{"arch": "conformer", "model": "self-supervised audio encoder (BEST-RQ)", "dataset": "simulated sounds of rotating machines with and without faults", "train_examples": 39062, "n_mels": 40, "hop_length": 160, "input": "log_mel", "win_length": 512, "codebook_size": 1024, "mask_prob": 0.08, "norm": "layernorm", "activation": "relu", "mlp_ratio": 4, "head_dim": 16, "fused_qkv": false, "qk_norm": true, "inner_norm": false, "subsampling": 4, "layers": 8, "width": 128, "positions": "learned", "kernel_size": 15, "init": "small_normal", "residual_init": "none", "optimizer": "nadamw", "lr": 0.0015, "beta1": 0.9, "beta2": 0.999, "eps": 1e-06, "grad_clip": 5.0, "steps": 17600, "batch_size": 128, "epochs": 57.7, "lr_schedule": "linear", "final_lr_fraction": 0.05, "warmup_steps": 880, "weight_decay": 0.1}
Rows from block 4 of a small self-supervised audio encoder (BEST-RQ), named by matrix and row number. Rows with one number belong to one neuron. Each number is 500 + 40 x the weight over its row's rms, rounded and kept within 0 to 999. All counts start at 0. Numbers have three digits each.
After each neuron's rows are labels from the 100 clips, of 14976, where the neuron reaches its highest value: "strongest on" is what is common among them. Only what is clearly more common there than usual is listed. The data: simulated sounds of rotating machines with and without faults.
# fc1: first MLP up (model.blocks.4.ff1.fc1.weight, 512x128), inputs 64-127
# fc2: first MLP down (model.blocks.4.ff1.fc2.weight, 128x512, transposed), outputs 64-127

fc1.396:512463551525454499450453409530440484560530481535522454583491534478530475578445517571504475510550465522498485413549456481488427448505509445629589515454531492414489544503487541443485503470499477
fc2.396:482477524554508522517489493505568491457470504494479514516481441555441470586454502495556523491537504557490568587451523518471471554483522456460475498550501525571483475422493495463566486533542592
strongest on: muffled (low-pass)

fc1.299:525560455515433445481487465527493521544497462501496465509612571478553456549481526457491495475463530460535473452459481513546498470500486532526549491457487520458521530582463446465531507466479594
fc2.299:529516510523492516509448528522471588486437492496494488469530445460502556388473504518485515473491468496468559453543559443565498498577490517476561528465452464455610440474575475505554514528456506
strongest on: piston engine; conveyor

fc1.381:483566544501495512454434517485528485549544457435543555521520498394507507520498513560438485474446475470457508475492501522509505552523487462533504500513595507529480466533488478504492486467556426
fc2.381:503483468494534504465480489554492480583413396484491583488483572467489500477525493528534513485476495479533440499551529401497545513515503501487508462438445427479478531483497456512565535443505464
strongest on: electric motor

fc1.298:472535561567518496422504431507412492538542507525561513523517606461533472508553545467501411513504519508534541504465470491529445444447470475551510521533515406432423507468519534483544505478462492
fc2.298:533524441523515501475463505533521502497475545495517446515513476552509480525435540498581578460539513556524524518466468566464564532533537457547500471513448538520535521464514522456465485465513396
strongest on: conveyor; muffled (low-pass)

fc1.313:475459550522536524459520429537538472539470531507573493530474529487511535538503528543475474508453455507449514507537512388512453452516486451504508456508486477443510521528498469438477523549535496
fc2.313:506494472529435530486413511519461448490535496453548517487487475522525534580502575532432502460544472437493508459436506520458535436488479472537491541523465507522472535477555541460527442516472535
strongest on: state: normal; piston engine

fc1.254:479536500541525508476490457495484444550488479512576489501538552477464477512580486522491536486506506489478569462449503471505430423431428542489467459508537501534457533467568523467574496492578504
fc2.254:550581514581511496528521532485473450487572576481485492566477503556545526450457572446455576444539516521453503473539483506492526481445483504479581443517550486485520511520506465547491541472476546
strongest on: slowing down; gearbox

fc1.201:507510534570460518480432519513549442560510538474499431573534492427593514535476485472528475520511531524518468519543471503456508442500464536519513538469461480462531579554481557519555511426433524
fc2.201:438508527524507496546549469481513480558478530540495484455470470524461392515465480477544477441476568489435563483494585555501477575493498497451534503469466522435493523488447475529481511513545489
strongest on: electric motor; slowing down

fc1.250:482508517525477517412482455528499564444505474469543447471525509451562577504523446476521507516547514458472472498501526478422528465551529529494516509568543532501534438529552599521591497522488455
fc2.250:607550457547566530426548507496436437503461501470478548545485466543498480481547502440461531481531503555555516551535466473541464545471472546553582491488538426532516465478477473483535544497468524
strongest on: gearbox; turbine

fc1.451:420561446520512575464465423492505576530540512483542458476529524479504524522494515564532469511519392538458498489421481452477551518491459506484482540462484456495507453437527498541556485496555497
fc2.451:585442510502429507498508495452512502470417527546541484538447534505519554458541515478484486468527538486468538490525400543440568449492512506427601467457544560513533531479564501444506504534547567
strongest on: piston engine

fc1.437:527463474533516467477458467545431587473506465514540494584505575528532536501555481545526534515460535497537491416512531500470545466533555451514540485437533508530500548478500518446544481458506485
fc2.437:470528496471516485471477483500515447486499500491426559516474460440495494638520577500480493504488521475460496546512479546533488530446446520496476509489511534461497578559446471475529537494499475
strongest on: slowing down; turbine

fc1.118:493479574549504471465489431532542495611483469504478524522520521504564485540478469471436515566420484474509596486514489469481480463479511396536442475512509463503492572484428480477490517491535441
fc2.118:597483525486500428511573510467457455527528510505493499470414489587479600441419454461508524477524504538538447546496493496503505532524527588459449514525478482538508498520488532492533521519514495
strongest on: state: normal; piston engine

fc1.150:479489535457501509453545485517465519473514521470557471495465493448501477531503548551497523466531564508364480368479535512483445433539470450500449505481431498448477535538533505533505533530485460
fc2.150:494500514465495540561511505451557519450498578519468565524458449500548467418512500493557530477497471551555595460457456438449478535404480452485482458495503481467454446473542517550470501509499459
strongest on: speed: medium; text has "speed"; pump; grinding

fc1.85:499514536528480497521453501570565434447486450481547557545526529558481524533483502519498479546428526520449545474502515444392432413569507400546564523445528472517513482522464539401584529452507481
fc2.85:527532491495565448462510563442456544491539535509488489423518435533523441501523460570517478477554550526596473515493518526435485491446491513462464524622434512556508519523475556514454465504525533
strongest on: pump

fc1.369:439480454483465576516496462525521557458559506403445492513566489465525513520462478498491528472490463417451463497452421554485484523561466488589478548469489537597549507511453511483538470494524433
fc2.369:552447490494477405546612492527539493485485466472505506423414548502454563530550485530546513521485514534461472503486568477494443426533510463467488497485475565563505435526457479522502488478501543
strongest on: turbine; reverberation; text has "room"; text has "reverberant"

fc1.418:526473524518480574455444485512552499509483506470543500527497518506486544500542496546600516523516502493423517491503496459534555471509437559495489474446555521525532482480555487489520530476437444
fc2.418:542522488509469467584550460499535438509511505473426528511485540471524473526509513467447563517513557514528509402541525492473447458514537382490534512502516482433510519516442474550478530532528454
strongest on: pump; conveyor

fc1.382:515461544508479468477489433487492449521536478575545452527569536486570485561541470551521534537513421491515462475495521549503463467427488548501520458419510544436487516532514536467469474429457486
fc2.382:493493504497454510533560598505499461399514451461474450455523487539447428481542551509553543444495494531617498455554546584458588578513526500471475493536504558481535510481475568474514465400568476
strongest on: turbine

fc1.37:468470504547496486509502519515477533575510450508464510450592490513630480505471494531443498547551407517464483499461576437485474484497431520541577503465545498505492467527517506490481413454468521
fc2.37:538527461502529481505489572524501469494578512503523482519517540485503534497486526471490470515549489453553438576560527499494549479480433507435468490541474464521482509512503560465479411570503505
strongest on: conveyor; thin (high-pass)

fc1.202:488517583536458496405485451525481449525501498483460515567553540458584549577491504591519475523530438507560450472534505520475557465473476571602470498428504523444473503545486561460475559414452531
fc2.202:480504553530443533507584521494552408431512488473506450493453430567456479504553565516584565474445474488523507519547538550482507523482531496488451526469537497491552478479466538454562523430507479
strongest on: gearbox; muffled (low-pass)

fc1.321:427546531501444549386466492524482540477491427518537447445575550507568433517548460470501493470552447400556522483463525509489562469466516525535475472501558587507455495509560501522504530431501471
fc2.321:546477593527499532526485591500450484483463539552441511517486548485477586523524544570493547562451507521502479512509486483441490534476559436434490481477540545511466445480508499519500508486463488
strongest on: slowing down

fc1.332:529493455498561544479472479530529533509565506480541463524496562454424529525485534544435483513521513550472458468431468526465492512545454514554467509466457510462457531518480516532490489517505427
fc2.332:475514497521495457517507536491491441483488478515465531519460526566403558455513467503486512525467461508565463661559472494555541594483507546495526465552493516478546376497474466517492535507508549
strongest on: text has "speed"; speed: medium; pump

fc1.457:476511459480473493511463414511454490462484528522472579496506474457505428523508526451569455456525451407483504472482514541518534451505446550577482479546593506530482496515493514470643454450442541
fc2.457:509462497528477524496485570500555434396542516528529481537432527580420556484516526521501554487542472502519469481519528497512502587452466445421438571488543471517540460465515503443488547488504478
strongest on: conveyor

fc1.148:481510539450540577554512463494503575501544446440493519460541531462530459488451501551451460513460502472520488477461496527463503471464534486557441531455514514485496477534459591453549472434561477
fc2.148:511474516427529497397434490532450537501421490534445545505575524482577485506516521473500500482566435460587463507470502464530506467529522496558510481512482549479518552498515525559522453501466507
strongest on: speed: fast; compressor

fc1.39:468537572500481505500531474548519521529564417444489502565518552476463496509480478490507539561435469425522472459522474537504508432480497592513496535434520495497510524536471542444510539461572438
fc2.39:464513486464473536562523541531496491432476523509458510527543452495490485480550538454505453496568495464521505532545483563533496450465493570495582563512507504493566417480461519528539494447490582
strongest on: speed: fast; compressor; slowing down

fc1.406:490518496474510495490495485499450488511457539483505571529519505528572420493518585410502534594429505509418479476520488443529443392490498511519598485533523459553464472473488474520497520529511463
fc2.406:518493483487500518445473528471560492486562511516515459551494505487500513414440454536554450481535490487569451609510508505475566572459446548501437496560555532489499461535529543516508464491517510
strongest on: speed: medium; pump; thin (high-pass)

fc1.334:475525528563474491492476452538543488550476490524502556566490499452510449541469509499493406498582466541477489452551563454515538466458510474533530522505491468472393531510469472468450482502517507
fc2.334:520468465498502400476557444508582479460490506516490453476513525500506504519539473431523601491467504443537538574444452515563484496482469496427481492530447592520462431473549466480564441541555558
strongest on: gearbox

fc1.393:444533577463483469454416500568478557487598449428546480473534536518522497537482546542503542560495497493470540408530512514467473528503496455541520462503536546472481465484561462501512487431485495
fc2.393:475456484458538484491524438564556504548478502485479528530497563514471416483498474547420533468430416437416471543470532513474494498512571498483486532528477472515482517561470467550490463483501529
strongest on: turbine

fc1.336:445467537477549533469483509510458505575477496477530519545517524508531484511522461547523545526493390515429486460488467475493483523511453524551471534526543457437417539507508508528525463439485408
fc2.336:460499544523479499501500507506507526458449484516522543402571501468551514548553556388507483534495508420458488456471539492533500521498506571491497536489523477483486506519506497505560478470506593
strongest on: speed: medium; speed change: speeding up; compressor

fc1.500:493462498511482472516486501484439480533492504535506507508529557488561534528500490449516480483541516469448518445414470497510427433575511497616540554571452529529476541498475594482567423493433463
fc2.500:532439524483457471483531565461465554502471521535518427474492471520410460517487507534501469524485441534457547497573513465511528567494520480467530483506548469494482519490572417537477471443513427
strongest on: reverberation; text has "room"; text has "reverberant"; quiet level

fc1.174:479485631570544467444470495522488454576492460508520527536546554488538412530515500482448522564462464520495491510524535468488473395484508510539479480558540488508407571513504487455530502479482402
fc2.174:486563531429549513492489502457438526583533496565464518529482529479491476468521541529459458543500586453537456529517513487501570537452486560513481505507533470455476466524558532484502448453482566
strongest on: piston engine

fc1.226:504558545479452511491488481498538464546502416511530517542572522475481468545454480453470507482499425421504526443532518531484473449508480559499527525502537546523480511501505530462543506470535448
fc2.226:523480512489499490535555510533476491414444513512537438491446515555461513503573470482475463458495569465517497492523513531537439464456472485527555527537511532576483454454520453386463528460566525
strongest on: speed: fast; compressor; pump

fc1.49:555539496525510525499492516503441534585490483426504517637505478427496442485550436432490508478462477502499517391453524477544463483565497450496493491511519491483475563511461493517517489515487414
fc2.49:461542455483505509430498588441508507541492434480501528500557490557551495485550510558550394479475500442622519430482555486503500508504505551481391509458487476536478510481558486531534414517484443
strongest on: text has "speed"; speed: medium; pump; machine: piston engine

fc1.327:494500574469469449487544499467453462545556484462499474569476516416522497516452533540551454516479495482498443495494557455454481520489463474523483484463569490436515520483536452516506495431518496
fc2.327:568466536465506479514553515472525588500462504525494483454470490588492541463530497485450511468502377533455486451501475548491497482477493427472478533448491427543544577477492554494505442462490531
strongest on: thin (high-pass); conveyor

fc1.11:492506539429443559439468524474507452496612516487594486470530539422597477581451533539538420496528494495485541470507463499509452549493494492543486475441540485457465479571464471457506512464448506
fc2.11:529473483549520562499506516503511463502559501513443508512507518516500523489471452494519469476477485516555517619591515517533499465512519454431508515534505432526494417485469430517487438472480510
strongest on: turbine; electric motor

fc1.495:498514493528500501440460485492456509473564489480485492481631491494604445526484465486514471499514504561545455445520518511522525423513482521504590504458584459504474513506468600518564441515506497
fc2.495:411461595518532485413527479537523524504547433490503557520390552507546563477513500540470450515484484578490458488527529534511515507468520541379520511549484512538505434474486502519454460506514464
strongest on: turbine

fc1.361:464520480470508535473416462488475539525516527487614495529492576493593494511511499524514505472462438508423510479397493502470430420542527497549527520491578527467505476503456484479567481472449483
fc2.361:524476485551524488514570537548527456494503585583469455483461504439457526469482454527566502519479478466533464572466533439507492453493462482422552463493475462515542460500464554518530549576510518
strongest on: grinding; rattle; compressor

fc1.209:496509521542606429485503476542406487581526480552523513437491474527488469502482515506462505467491462527472476411466470515505496528483439515569466498459555485473452613553524480518561416441515425
fc2.209:447497540540476502499475510500575471487484442437441472475446484576537516465530542541501515515470537487443480422423511524500547488459519433508493520542514512503470457483486463497541543484526536
strongest on: conveyor

fc1.265:468525518500444512523519454475510452532530525463536517527507502525519509522500491526503568479509514525433505380481473478455428494509504432543453430443458445452456570496514457558490495504490487
fc2.265:482504568507453555507573499530553497460496563473454540487519444501595473492478496553547571506521508551471545394496491547488438488497526482470551511537462456476440490500549435472424562530504501
strongest on: pump; conveyor

fc1.173:504473536458466527483449495481504475570502489492471580508584484494535479511463436513443540513528454430464492518514485462517415468507473505514535528403544580548485497521490502420496491495556514
fc2.173:553486499490515421494522521550484544539467580504490440422471522457489502508436482496481430544555502512579539557489465478470490450520508518500523439488537505520373403495496406464522542496515494
strongest on: gearbox

fc1.482:495617498519467517518479475466418450493568484481521468511623496400520468466473495522539545490548506559521444449545480519466517480483490483533527478485513401467507523469511505537548464489486478
fc2.482:514425582522535478559514556539483441491469459531490494432516588547439546535533517514470480411584511502444528568540473525529473512485568517464486445448438512525447496503480503423482480516530464
strongest on: thin (high-pass); turbine

fc1.291:469528502465523498450475487450507482507546553530542462497518605446544474505534454504541546438523463466505486464451488495529420500543518649539476521527526544492418478556547532524486535463476523
fc2.291:526527448471524474537477515462547514491502544556486537443523451503509441468570508426530415469483457509517509690538452514505486530434518489460496496559442511471526520479521542485478525531493519
strongest on: speed: medium; reverberation; text has "room"; text has "reverberant"

fc1.97:504502518439534503480526483544516561474489493499542514442516583485572483588518528551466562490443514529449445386461506481492385493494449503486487495416456499481458511555529505524516545480495490
fc2.97:450496560475464562521522481544530469517534541488468484496453463448558459491525466512506544507499504531524576369447456482427490524456532380507525433509494468449456532447512474481445514503532462
strongest on: speed: medium; text has "speed"; pump

fc1.431:464451487469432495489488505499554518490487507430565498481533526468553492525554485513501545511477480457370518507472578498469520505496476501544461547472493535540510456519534515524484491521575468
fc2.431:524548498533559554493542491496488496480406491508476534506532478466553465449518487417485549479509477525497573514528476462507462460440508471510493540502476508567484496462507496508593504525530448
strongest on: state: faulty; rattle

fc1.387:425446524473501500429423460519525537523543410471475515505524590507540525487501526573445441554530464458497527474508465494491513456512522440551493522476568507526464498476535549440496416430585463
fc2.387:529494530466501539478530491509506488497433513513532486502431462473554502569483518534483517481554609469567552428508524462454512434522575394537508529495507500432442525465482490432553546522495452
strongest on: speed: fast; compressor

fc1.75:425530539502557522432508463519514559507502528535494469504533497524482519547570506544470451495508545500431485491479468412453431517451485547524470501519452466487479435461503564484464545536539496
fc2.75:529550452545429491511520502466488486458487503469459504511493496564549458473497515503553466448531510528478393542607454498464512440481495441474557485497448476442507511447574531441485523478453385
strongest on: text has "speed"; pump; speed: medium

fc1.17:408595482493509559489427500478496487552512480436510442480523563421576532590472457471475501510488462535472532456453440503459468485561469506562427472464439505511513501486443480502521543489468506
fc2.17:507428530535485521479556499452403499507451489495542515578481492449605547452529420446527475476499417543508460442492569450531566531483494568512465512563439496491503574591476503523489482502525472
strongest on: speed: fast; electric motor

fc1.138:496450509471502463488481475490476529480474493484618474529525548420497483544609517471479477541517477466456466443435448487548458451491522533570550498506540536560467499530520527502535513512549497
fc2.138:575481457510579455548502509492474499368518543516497478542468529553508490452440538514512463454526454572493494522477487534498553486461536449471536534581517485518526504464468526509476557566498457
strongest on: thin (high-pass); air leak; rattle

fc1.498:483554528491487439495423476472512483503566543484511482522531558425571457511499523570546519504512491477494462430496534494490470503495442505595543521483503477467492475495480556494574511454483465
fc2.498:477438475538508542467437514538514443491437412510478541501506453470502511551508501538507525511533479567575515613544483538535494542505490486439434479477456533549429520450503459521470482546547447
strongest on: thin (high-pass)

fc1.246:474509533463513508428479427540468485462563504476507519489579486507527495548469507505556484480471500502491501500488494474499433488553497537578509546515549532477472566561478524432550460483434385
fc2.246:483513502456533505444516550571521515508469522533583442480427497557505474524483510524588576528411475517469495518486470439506548526474551495545437544490510546498487556442484493565531477467469497
strongest on: reverberation; text has "room"; text has "reverberant"; conveyor

fc1.284:495474497514452429501460462505502494510487515449474559589541510411552453541539518503509489521584457479517519506407511483472584474532458544513480523503531468493501543479518476505563464515489514
fc2.284:557468536489567496508531534528538511475501507553457490426496493556507525458464540506511486517533471545496515552445406563505464541518470537483527489498525490530487461515529451511453513500524582
strongest on: pump; piston engine

fc1.360:472459621480467466450446509540458479527511441538490523599487526492534479541537492448432458517490457464492533522470486448540505506524520575538495411513585499520477559505488507459531488516503404
fc2.360:468502495494524467514472456475537526552430511472514604500467474507573466493481517504555527584405527550549529525539519480535497559444527396480494460559504513469468458551496549508486537498515519
strongest on: compressor

fc1.152:539454579533445441491527507490479489470484430528568517547509488492535473521470439510519470550474441479523522500462470533545465481508499576526555482477467536440484466505473495479511494545483537
fc2.152:401508466525522508442473527501525482590495469472493532446465487526437480467496483541490502450493496490602470414504503519546498415492451469500486490562476539527489507526529529511436447534582534
strongest on: gearbox; muffled (low-pass); conveyor

fc1.294:509491538483503477470542449505433586538569507528503540448504543493585444528527527482513441479462451492498545506480460488484505444525553503520517537506523481425496528517492425517500478455481503
fc2.294:441428475505470502519498535488491506524479538508531521456500511503483583488505488498563486487491476431441523486346446571539546519555552473517458509477464490544489483480433505464505548545489520
strongest on: grinding; conveyor

fc1.95:472516474522551508398488439582519467518485497467473551484482501401503450556517548521540512559533468493523533511494522445461493461501391530509512506511516495498400542464504506523566433502484503
fc2.95:502463474495476477581470617510510523523563557549522518466500532535519565477533518471517500499487466517507529497539478519527488533484546495477535515533493450442500489475500403463530521491379485
strongest on: clipping; text has "clipped"

fc1.473:474522531428474507455485474502471540537549491486568437502558618497496486495523525479547508460527518486507514414460557462549501500474515546544462498552498434470468455580501602518512490483520513
fc2.473:506463469481483456542474519527538437564510497553455459523449532497489520472525433506477463494528447490487496615471469548534475513512544499501501520522474506432538531504451448498475476474467472
strongest on: piston engine

fc1.245:522514544507495458511498424532467548525554435514494521472571528505498532528507487576496462474419523508490506405395533464441492466532515498474457505464541580544527557561482508522506485486556558
fc2.245:502516460535422476516470442521468447491507478460484561468533516574502479564464527511479528481536519526541517502488515380509519420571518495537457414546562516418519478558576486511463490459440494
strongest on: conveyor; speeding up

fc1.1:506531554535465526451542471488534502518536455516457436568539553540536424501488524571548470469512535500450450421541540521471463416464546489540547428494450485456483470449478524506495440527474545
fc2.1:522490447481490528525500475491497434483466495528494509551484504506410517484465503484529545454523499524461545486446410550519433525425494464520524462477537520461457521498543463505550501553518466
strongest on: muffled (low-pass); conveyor

fc1.273:488502493503426493476488479547516483581475462512539614530516515466552546610522494529493456491481401511406526493507445485524411475486454484516505485451560544501528447504477444475502554476542490
fc2.273:498534427516443448496527574519486521506505509448485497547449459528506533505473447530516512545462430554593515520550515445481522419497443468457541466497523477479509488485480500522471579493548483
strongest on: gearbox; clipping; text has "clipped"

fc1.364:498525484522482551451485506529535509490530451491539480519589521441592514469448513547528477481537460474555425429514525480480489447537522517505483530488577499458496507538528553474523474427485510
fc2.364:523508543490565497491511507537466543506535491491511494468438509536538546485569459493502485503479513458468502490442429476507515497523525453477424512488540462532573499508493513454450479506469530
strongest on: electric motor; compressor

fc1.340:497515509480562523450438467492498514503481471557511490456576545483540518493471503441437509486555517477515394379404483502449569458498490556523478434494574546518495562534520538458548514497539497
fc2.340:485486473501511505517553527568507488610478535479522475522376448483450493487524480485468496458447480525518542545493507446547494567525521440472569529474467520524459500492538434552469524603483522
strongest on: speed: fast; pump; compressor

fc1.153:486539559493513582433529510462467496502473513477616470510473524451532525543526475559524521446447546499480468487520497443459446536507467549489465498540426479513468463498414434524571504531490442
fc2.153:476437440506499517528450524482534486500510497586450554465546478580479462389493489471501496483545435552530490548452483490515531527511545504457447479513554490533513512518509626535466479476529545
strongest on: speed: medium; speeding up

fc1.459:515503529464552460467511416533491494537531427545490494502509534452566463478504577514395491542454539450501537501505492562532533440465491512564530524492538540491507529490433502466519519523490464
fc2.459:511492430470446468563494511513479542523468489552450510470523495530572441472530507458527482535489462394556455493550510519479566444464475528540531556535493418475502520488498530489501454499515571
strongest on: compressor; piston engine

fc1.456:401464514420518538521522500500498453557489434493564548472495584505507536552537467534471494499501474479431489492512468538536475498480535504515470467459462497510468513537457484440525421493565543
fc2.456:514587528474510547546481455464506489504527554504582495503536458501535513470465564422469502513485484596492477577565470513460489437431508472430552541484553436489509515493525470539566432509491460
strongest on: muffled (low-pass); thin (high-pass)

fc1.429:469529498484500500503507458507459537553499512480510489516545531528510452578503535441487542519438513463429497365501544497466552502500421505562573490491526505475506520483550528530509492591494549
fc2.429:476427481515588503513493501495513509475443439491408517527454522516471501518440487525538494542538553441593501546479475472521531514519446568572457397457482540544535479432512450582578477476520503
strongest on: clipping; text has "clipped"; fan

fc1.253:505524573489427555486499498561472458567565449518499480559534535512569471513522506524468508506452453475506461500511461479487498430491522561498573525480569490478471525543495472458487524456509434
fc2.253:484586466447558503553492575420483510563473468634493475398521476567500460464504532465444477451480509466532528524485419507482483526481566519439474498466460477502497480472548555477429491465499564
strongest on: state: normal; text has "fault"; gearbox

fc1.353:493533547487523473464444477482455602542518500523555453492530603523582487547534467482538532439462508528507556497504564473481465456459438513491458439501492548510462525453541545428475561359483546
fc2.353:505553507468559492496525548473473532541488482516458552450501463505479502468550539419434572518569480478574491479406498503511469510516564461520448484527460535476472551482513500510513426523502524
strongest on: conveyor

fc1.341:454569475506522546523473478534558531499605486551480496533544529522515477488446515561522448504507459418448461415550545428452528506486470516548505539497470529462463534519461536497492481435474495
fc2.341:519513572483402580513505547543470513467533516570446496441500527474535503471455509478455492429525438546470512501539510457526448440551554475445536583555512441517540549488490453555456456531517456
strongest on: speed: slow; conveyor

fc1.34:524505494536460457444454446538549480494546472438580494497534585403545563536518522460471467512478447516538579481509510542503445502504390531539536521450565528547554481507475533496567542494497406
fc2.34:519517483538514547470484373512498489546488528532468547535520514520452477565478573490501502496461517564518481528569531515505529477487503411495472494537449427507467586504518477476434513529458533
strongest on: electric motor

fc1.434:512470545535444458460532498508443496559505494546530508548510522438560542494490474545480477535470464475516546482482468450518443466459484440515494434492517493480527535487468474442487542548450502
fc2.434:459507546489503544555507537537464432480466518472488471506442457517469533569467517551511479469515504522488486529517480575466404479464505566462493595590477500517525505513471514488499531511451458
strongest on: piston engine

fc1.155:447528497547565486454452452492508533549504455498535470506531550505502445543580533524458525490415549471519508452484529481480517499451437565488487429497562585531461528520489594434517399522547524
fc2.155:443557476502491540500505575499488520475515531512502526415499448511412539559493452483476498505564457543503505503508489461512509551522507558431390549491501508514602439520534506560534512506492558
strongest on: slowing down; conveyor

fc1.425:454526431534511475510521497517490466585505491475531491566487534537472517549539504521425529489491513492513578491471510494472452498513486544543528531515522492514468546493488501580501494503483472
fc2.425:496532538519419472525565487516556469497501422503496457420479443525622527497437475466523543474545519490450501434523520465504473417529522447490559501489481494497482506489548442529490553470479474
strongest on: speed: medium; text has "speed"; pump

fc1.111:408451507455532553392486407481526519507483432487486543581541644407606534491541529472483451496455467435542482496475479537510481467448450514513491495529526575490481528521527534463500457421484510
fc2.111:497510508451502456498496535502500523539429513569526521469584544524448518534489545467483509514500528472525525486414516508496552554503552447565491500506525540453520492498540474476473570491497499
strongest on: clipping; text has "clipped"

fc1.269:479525510533497514452393437515506496515478436463532579521556554379517482585518498533518497497504411472527534445485555474480459511541417531542505484511521488526472481475465475457579562410470481
fc2.269:509547551486536474488442486565495423516514481546463551461497470485500522512536547522481448507533513499551507535419511475467506442550444497477495425539509413529408506461467497475441514564540482
strongest on: gearbox; electric motor

fc1.428:516493477603528539502433475476444534571501497520511517587530506490483524458436476462488537461463416541465484488554503422452544518513491498517486513477541498486449467513437534547557496512546485
fc2.428:442541497455545497528482498450474547488474468575529531438627527514482484519509497526492497488492487500456501527412531484499544534508475589446449535426558511520537453483514505506543388425458544
strongest on: compressor; speed: slow

fc1.134:484509478493531513462531454545505486479540436508477560516572500481499450533519538501486407410572499450443443399398468467542545532535481568541562543465534544540515520474497421501516474554423409
fc2.134:526447520488477506486499499561444468551474503490524466446494498491501520483546400499422525523465486505514532482537523504573504493472459412353523507526461467482525518509455544519439480427497502
strongest on: state: faulty; air leak; grinding; machine: conveyor

fc1.376:507472496529470462476468483498500520501477543500486563544547553507514480449499554458605500480525553454532438486491532430483546493548514543517557425454584519450509458523534492510511434472443504
fc2.376:522477516509462510545549556514549410560551543459452443568378477522452490511460498537479499464534533513545496526532521487510441549507510456465508512506446482515415459480505475507520525611514473
strongest on: conveyor; compressor